A small audio frame classifier, trained from scratch: held-out accuracy 67%.
Rows from block 11 of a small audio frame classifier, named by matrix and row number. Rows with one number belong to one neuron. Each number is 500 + 50 x the weight over its row's rms, rounded and kept within 0 to 999. All counts start at 0. Numbers have three digits each.
After each neuron's rows are labels from the 100 clips, of 14976, where the neuron reaches its largest size: "top examples" is what is common among them. Only what is clearly more common there than usual is listed. The data: tunes sung on syllables by a formant synthesiser. In brackets: how many of the 100.
# gate: MLP gate (model.blocks.11.mlp.gate.weight, 1024x256), inputs 86-171
# fc1: MLP up (model.blocks.11.mlp.fc1.weight, 1024x256), inputs 86-171
# fc2: MLP down (model.blocks.11.mlp.fc2.weight, 256x1024, transposed), outputs 86-171

gate.753:501451440544595370412508496550453503530484525515505562580521504471390438484523531512516524490413564506466506518480503448387538430506484416455504510487501462534495460450472542527552500452427513547531479456596401494528562529480362478480509547492491498447501547
fc1.753:488486478550536520470543442515485511540492444522534473485448514603558500519429478493567528489504512446506530441496448489465518452475475538494400532560492547446536371471513571494548495455377607518513545515560461459533506507471518523493518566568455449499497566
fc2.753:488535488517370565460540544500471513607475499517565415489596509548547384536540526497475504505474540496526493533422537513472535487460464623477513565463456421561506507524472585469486515479529504476572557461533497564488541550420435482577564565421573457473477409
top examples: vowel: /u/ (100); consonant: /t/ (63); consonant: /d/ (36)

gate.550:542496511589558601568521478490518432536498536554523528552459458559478420503557442457487481584397545474567456463648545407492545570445540451504422488491573531582557524462513548482487487506547514536413494484441596520473508481544462615523484463415567482494536445
fc1.550:462551399495469491481382500435475529514427554493580522466445573573523479449637572412480514450520581479507484564433539508475509537550547501532419478552575536477549459496540435535471501528536565366509545505564457455591614496437542453479486520473411504602449562
fc2.550:512429416505464602538499499517447489493541495567512441433459494494562538524532590535479429582508514405534450523491494452532433462426512442482530527546513490490504489541405539518539527594493391608498539474523427484539530547618452357498513525479482494532502620
top examples: vowel: /i/ (100); consonant: /ʃ/ (61); consonant: /t/ (31)

gate.421:423536514459567434450460566515460507502532438537520418585426504452567515541463476571510445510528593511497477613464543506555410500504587440554637445503536499464498461470453426512430556610416443531483537534502496465521589508444411580526513519488496465486440509
fc1.421:459585463533419505458528407424599537523589492520530520535507527437413531661446550446457570532515441464463595470474539552586466466488499424479511512574515467392571473510573507481491502476574445581441503490564611544530474524542543453436541485461447472442445470
fc2.421:493507524453448491496487461513555554528539402535538365474458521475464425513454491516542375586570502415592488509552514440383476519515537499555465483551444537524509544547471450485451515520517515512507464402523583416416405489475430524427498493470565510499480483
top examples: vowel: /u/ (79); white noise (54); pink noise (35)

gate.43:418518434384514478506491538542465552422468455534556469528569465542511446473598528478545422543503540537481508459501489472427497475553500433559517569418477540561475523443527539515500554485580473572457521539486479404504552510597424413566437485531440491556531404
fc1.43:532495500534534516517483505527491500526451405457468480533518517564450554477472456485465495510482483483422537420526507495511490479428582438414516537415438510429452490536474437440557487417451501491495425520451500558552539524421510403405522531557580501636499421
fc2.43:460493451500551465497419492530483453573446509527461490464569418571441634478545468518553493550489446488492482492558499512432518408440552401481496494455515452478452464401567417524499417455478506435577548484482453519517526508557493534636473467547470486510515512
top examples: vowel: /e/ (81); consonant: /ʃ/ (41); clipping (35)

gate.443:519612471501513514559553548606528557544465480432495425501485489485482546439460502525615511580518539468525472505555583559473557465491495531500576337428420531496539420581428425572469479507490502499575505512559530468457402481463429505563442468553512595533439563
fc1.443:448491480463578514487440556339529578499467601501532412643518504560529535489519517591480516570472505408477555517507502491442440543493521516499460511446459466457523496508422417569528512606453562538506569570542471435510463529535500496430505473429414583555534496
fc2.443:566494462485469536469446545558475494548473511408487570444402519555483568581486489470510537428456511456534491568493466518525444461505559565556567471404524495481554471470490521503522383424591448519567539501434556488517490542506367462446566510500584427500484545
top examples: vowel: /i/ (85)

gate.121:593581515380482501561561531420529476513603467496550538435417493546502473533614532451426365483531468513448628506556426552503457455516522458517461564535548500543407601558501477471500441457486436377502495470537521595504556552566494539489462516470500525522461361
fc1.121:448585401449614521622478441419474439525498462543510402458483477531546410512475455567415543477496459528477420666639480545456564567535468575468506507487453467566441473569479481511483569627476461526535476528542474537514531496429528515469498434597537425513406502
fc2.121:531605446506493532482492501492532506495498486449500437559590468520423530554451420508468534498505457519478508505439520523529560536383518494506510465536502561406435462537446525535394505528511493460437439496483499657581600412511504477533494543452481430523606523
top examples: vowel: /e/ (71); consonant: /t/ (30); clipping (29)

gate.499:536536559402410558448512497505452479541454490524499442463527466505504528481535535472444482518578480573503384513573473501435500516390459453557489500449516540540512445526495492419479572550540571498500479516486535485537514436465551503515561459560497507453492492
fc1.499:397527561477456514542462501455493432440532441513468525491586479484503446485473513494485438489460453429532450507532511471582542479516525452515530500533474451541573567485409497479493516501441481607467476517498528451565501401523634565488550454427495474519585473
fc2.499:465506518468517470484545505488394488482505474501452538519482429546468553348521391455489488556511493382596466545463538472505506517522464513448528524552490501572447540485484488542465497556369463451544449500450594500449554423475499508468521565485563530450450491
top examples: vowel: /i/ (95); consonant: /t/ (33); consonant: /d/ (30)

gate.349:599514478504547507559529550522521456562499466571616454443458402510533531482499440526516432491526424506500485516502542468402558422604491456529614572469572459447481488568553525540479510594525458492601526532435563493559523557492596531548457556541411479362518536
fc1.349:508500455546496439446527565444529531472496531546553424479523551541565537420543477504459443462557504491489529440562475514518430532514511506346502507453571483508499458497569571573463630453541497537488485461470537481454520478529568568454458455567524536490435453
fc2.349:485562519526513492525408447495468487569521525553461448424579446529479487545476405509456417488507523468501563500522401483416586577453567478482457543538418418499553465474476483546454553492351577620516511578469588421524535504473514467467408514528430481462484526
top examples: vowel: /ɑ/ (80); clipping (44); white noise (41)

gate.506:555503448502542550591496526542504426479455545469522517518399475538448399472570480576479487495554493359453470498441594495469482447552464497574499541372491569520431464468509535507510482521436479577424446423433514576404492337553464480606454521481592570470497621
fc1.506:431543571540546493404440518351567441505525411421455537524535491472563520539556466496461452586512561474490553549481497532521524527551455466547471531533497523539583500494532442440461489503480462422525478476468515490470521517455458488547482430587526509553497582
fc2.506:462419395566472514593444501535472561388540506498536511463539562477476487471463524426439504438480502447475467577484515462565563445429505582483517530481419475505534484486466505437477507537547543504435504400458527356489548546508481544591500466425507539580520442
top examples: vowel: /u/ (81); white noise (50); pink noise (28)

gate.81:463450569479507539616529489550534482525502442411394419461546420510503491543516532525559461465418597547586528550530478572489473501565541509439526449470429476598612497568523508512453620450532480540565473444495434437458513502514530519519540510451429499450559513
fc1.81:442423535465599618525417471476500457490531524394579539409479488585490494530530549508642563535498437530478526466488458489457409498466487446467437587473515404437605491565502516451507392471481510504542414518475489549537594558486470597514431563496484490557505496
fc2.81:526466444478507525521506574522511501530414610534458507413500605494494498464426549569480486457481586529578542458532492540529454467525546462539484441525496489588459503513484486410464484537445614508534518488444471488497441511441476591394492543499587427521457547
top examples: vowel: /i/ (96)

gate.410:448460528536528536496524440423403602522447586567508496492483551538533479503523550466507500490502464425440508530480518484499488542635440434452396477559459450423544492492492475540509397555538437456496546397522511476512565521592485502471451519429503503466485503
fc1.410:513438519503406530504489461576631470472483459483543526591441478474470525488451409445536337545566482523561382532460451491452570495566550472522545492552545509487567491426433500375514554537493491489537452544490663530523504454405535435459584510494481522462522571
fc2.410:534468425577529472542611486455456526531566479512555561529559472518465547460508472497486511456483383510495504392488612483453476492573552556600581438550423463484555609536434461519372595391509439571533527468468471568521490450485557584496513428556536439568560525
top examples: vowel: /i/ (98); consonant: /ʃ/ (34)

gate.401:496514468441524470475394521475520554464522506369504455469631543613587424564469575477487557587486526482411501535589576591414588463581425473475540490553485496580567522582462467426535469528541501484528504524405508538450441546482520492521431557512529416503535485
fc1.401:502448483483540528447469462490575472463514449560528575525545396608480491505468557440490580457527356585491522477613461568441448525533485516500530527516474496401477504563463510564545455409483472494506489564568551464523645510568520514489545564456433484415466466
fc2.401:557562544502510542615447531529529474543564524494520440450477523431455432531496487484550477465492566524461567513546480453482645541533497560501452563564586562576552542461514411486443408475552545506442542612500573574449481464509453433481497483521503405501518402
top examples: vowel: /u/ (100); consonant: /t/ (66); consonant: /d/ (33)

gate.613:502540517517532613436539568559475403512567456427484489515552499471480510478468495588465450500533422489530520477515557476483518453522479471433429435499535435481504503535448437513521490655465441504450456489532471490506444519559564546578474610437436523455509545
fc1.613:584498506581498544356538488487420515505488562502556414478548492484441464544375620545486443469414503466641413571499480444443406544565536527501415532493559452452486458538508493583467513472458481493501495426506501485546529503512454405545501503519499474520418507
fc2.613:403500545405507472510476518444527439498523509452562516447483511523523575559471435527512436520456521371495493598465525442474555547455438508495471462509483450553488459570569525517461536557480545481471499523525433520511439440485515446483520469543506445427499471
top examples: vowel: /e/ (77); consonant: /ʃ/ (60)

gate.530:452544525637537505504384450557497442560516482536520560446511458597493566546552497516506477434542567459450408513440478466453567613530547516534549543450542524522401426424555551516547578512559512439491550479552518503485444631411537442445494511555565473530510563
fc1.530:417595371496494592473546535542503487363547564532468434485539478490522514492527489448506573523479492566506367449473480521513487539378491515498496541447543477439519569509512499507453479500482598514530453485434559549447470497500495491461523465417446483527554495
fc2.530:468451530595503446541436559552513548612436478502518548455543544531413492459521470472490485491502589562497525486463421558539516552476464489464509502427483436418470550560590549537510440531463480476373479513518510445454447508469488533551531444524539500457609515
top examples: vowel: /e/ (71)

gate.512:537438557525578516413492521467522440563479542473490477463571488548566570507520531475559449485457479492400472553575477586518526453498569441514481479481527560436548447509451440427472485476556463453573502658494484413412542534545465491510481521399558500507491498
fc1.512:446488478469471477574582533553468501523512384563553415459498410453433495552485581567467607521556557498394485560575526489563456572463437481471509493521513478519465581604478467562549504511582496570433439537460514463497513526542520408554490480469483520462477584
fc2.512:514428499402474484451479527458467444448521483452604525470558553407434532501550470558538516571560481406489509483555540490468492512374568484408466559455594480532508519483539414514517567562546542466417527402530478536458499442555469447560538429531553441410424524
top examples: vowel: /o/ (68)

gate.700:471489467487523506461606534461534519483429586607641561505536491497569523523443475501582448526498523531527495402446460456493548557558522488495485505469525477515476485533447556495446563502529464504537501547499400455525429445440600552514512467461553527514501509
fc1.700:460524541441474491423518544620537520543465561424457504424549424515389501444511484493453482512436478480526621565513543515661519622340422483480452491571560537492587506451516566602454555506492533522535396513523382507445414418460455529494557507485533528500552438
fc2.700:421449538497490452542436412583546553417526470596501399531437491542505559521471476582550472471536529497522515480469437491608487399457514514558479469550466473531495460555513444447496421533401517493446618443526566452486551461542502505428477540516469485418490472
top examples: vowel: /o/ (46); vowel: /e/ (45)

gate.276:464508444513443460542447512511580562559558463430533558462540539477551561494468551544545537569517371545435494437528567623561519431545465427445484476526448490422505498494468472474586454485491453564516530495541513518540482506456450525554458488426601456466574612
fc1.276:444447516505491550577502422499423511548527412502503608465588530507546508446471507439506474464499446448496544546537474477466551471519525489522595435576402514519525511468581555514517454549521540575565507504553413400448488509456494494482508430459508517525468504
fc2.276:427517580607530465436524468520515513459547521540482571475484445502482538394567435499539478505516427448524504377444508500538370534468582496559576456496387448502479454520514521527462505476647563462447566506426474522500433528555493458509463591544545436521464420
top examples: vowel: /ɑ/ (77); consonant: /t/ (44); consonant: /d/ (43)

gate.557:501426489514484568506458450496433479512521487485537584583564534408496475554556413453446583493487467439481450473421578422519496480484510626488551580496563528457481469434506526527507400494504432438517488466529452466546466415423561441494464523499494550536529508
fc1.557:459527506509604571449581435439537549505514479411509463500476549509405546389494532586486506540534500438646431484471435457478549582453496461509532495496529579539434468475497471470466576546516469523559526464466512508522440454457519523545486458501420457463451500
fc2.557:485526546408571561448496566456465489502557503585429548412578550570542506527519541450499509497464566504560506508525484442587418432533533513499473470446544498537451510510436508559448414510448529583594467440501531508497433639532518503533592547530405543610490459
top examples: vowel: /u/ (76); consonant: /ʃ/ (55); white noise (32)

gate.396:549464497505520506426494480521522487545407515547512543496507568603601443516480457612436465510451536527568504425535439543462517533554437471443522371477500513481391463526390397518483495435461478592527516526424429506491514511454512520517529486510532518588521442
fc1.396:545479487450460544461383458518572483480536508427542572507512469495445421456440460579609569441541498432489475515441439525510462542596455477520460504533419485502532533509458585523519479470527534525461541537476486437457524523543497416453571496445436535465405397
fc2.396:509494500507558446592421504513447495576594528529411556469492450432434543491503544509442433434529505534549569539488527436466530536507383592456471431486438518545548506538444543528504514553481506376449471421455534439521523486443504529558538542486499531511488480
top examples: vowel: /u/ (95)

gate.454:456487569501511454521540461508512519509502523478451440586573561488498443448536466577511480449500410505529520567459445542496537506536454460428474487502551416485444564451526496451536450490417492473511467445569589477497460517473563442502456393543479415457533533
fc1.454:530554509598412465559497455398561499477569485507539502505473578508449559423525489390497509493516554528499523481511468410502504475591537432389530633437515429527537606509563596470492474591482452519556455523466444577485504549517544473568418503551565444541552504
fc2.454:463525498513502485572503466490427534444448498501450527479485588569406592442507534505493456414486473469453463435569601560551454521502494446589549485455470441528565507598388528498535409476490446494503459473456444477417488498484497458456552451409514558516481459
top examples: vowel: /i/ (97); consonant: /ʃ/ (79)

gate.694:470517485426509483536496470577481471474550452578517498579505587454553418493480480565581467442533567456468418506495401607445426568423556454506575532447492400527509526510483571488508477540516536505467590415544464595393590536458525496439535544498540564471509563
fc1.694:480528621484555432501469553544535529454658471501526493426468488656487442529546517450536486466494484623545611530583513494564531501473433422460491467575541485470449437450563516512503556478493519499452484482412467481518416512523539563472450479541534514478562535
fc2.694:467469463470496496513569498436482483513529524457518475485514618439563476403501496472539506512513582519553544506436624498589440469520486523441500544538516419433571426409477450486448514515460509433447559443406533428466480475416530514571558404486424439542506540
top examples: vowel: /ɑ/ (96); consonant: /d/ (58); consonant: /t/ (37)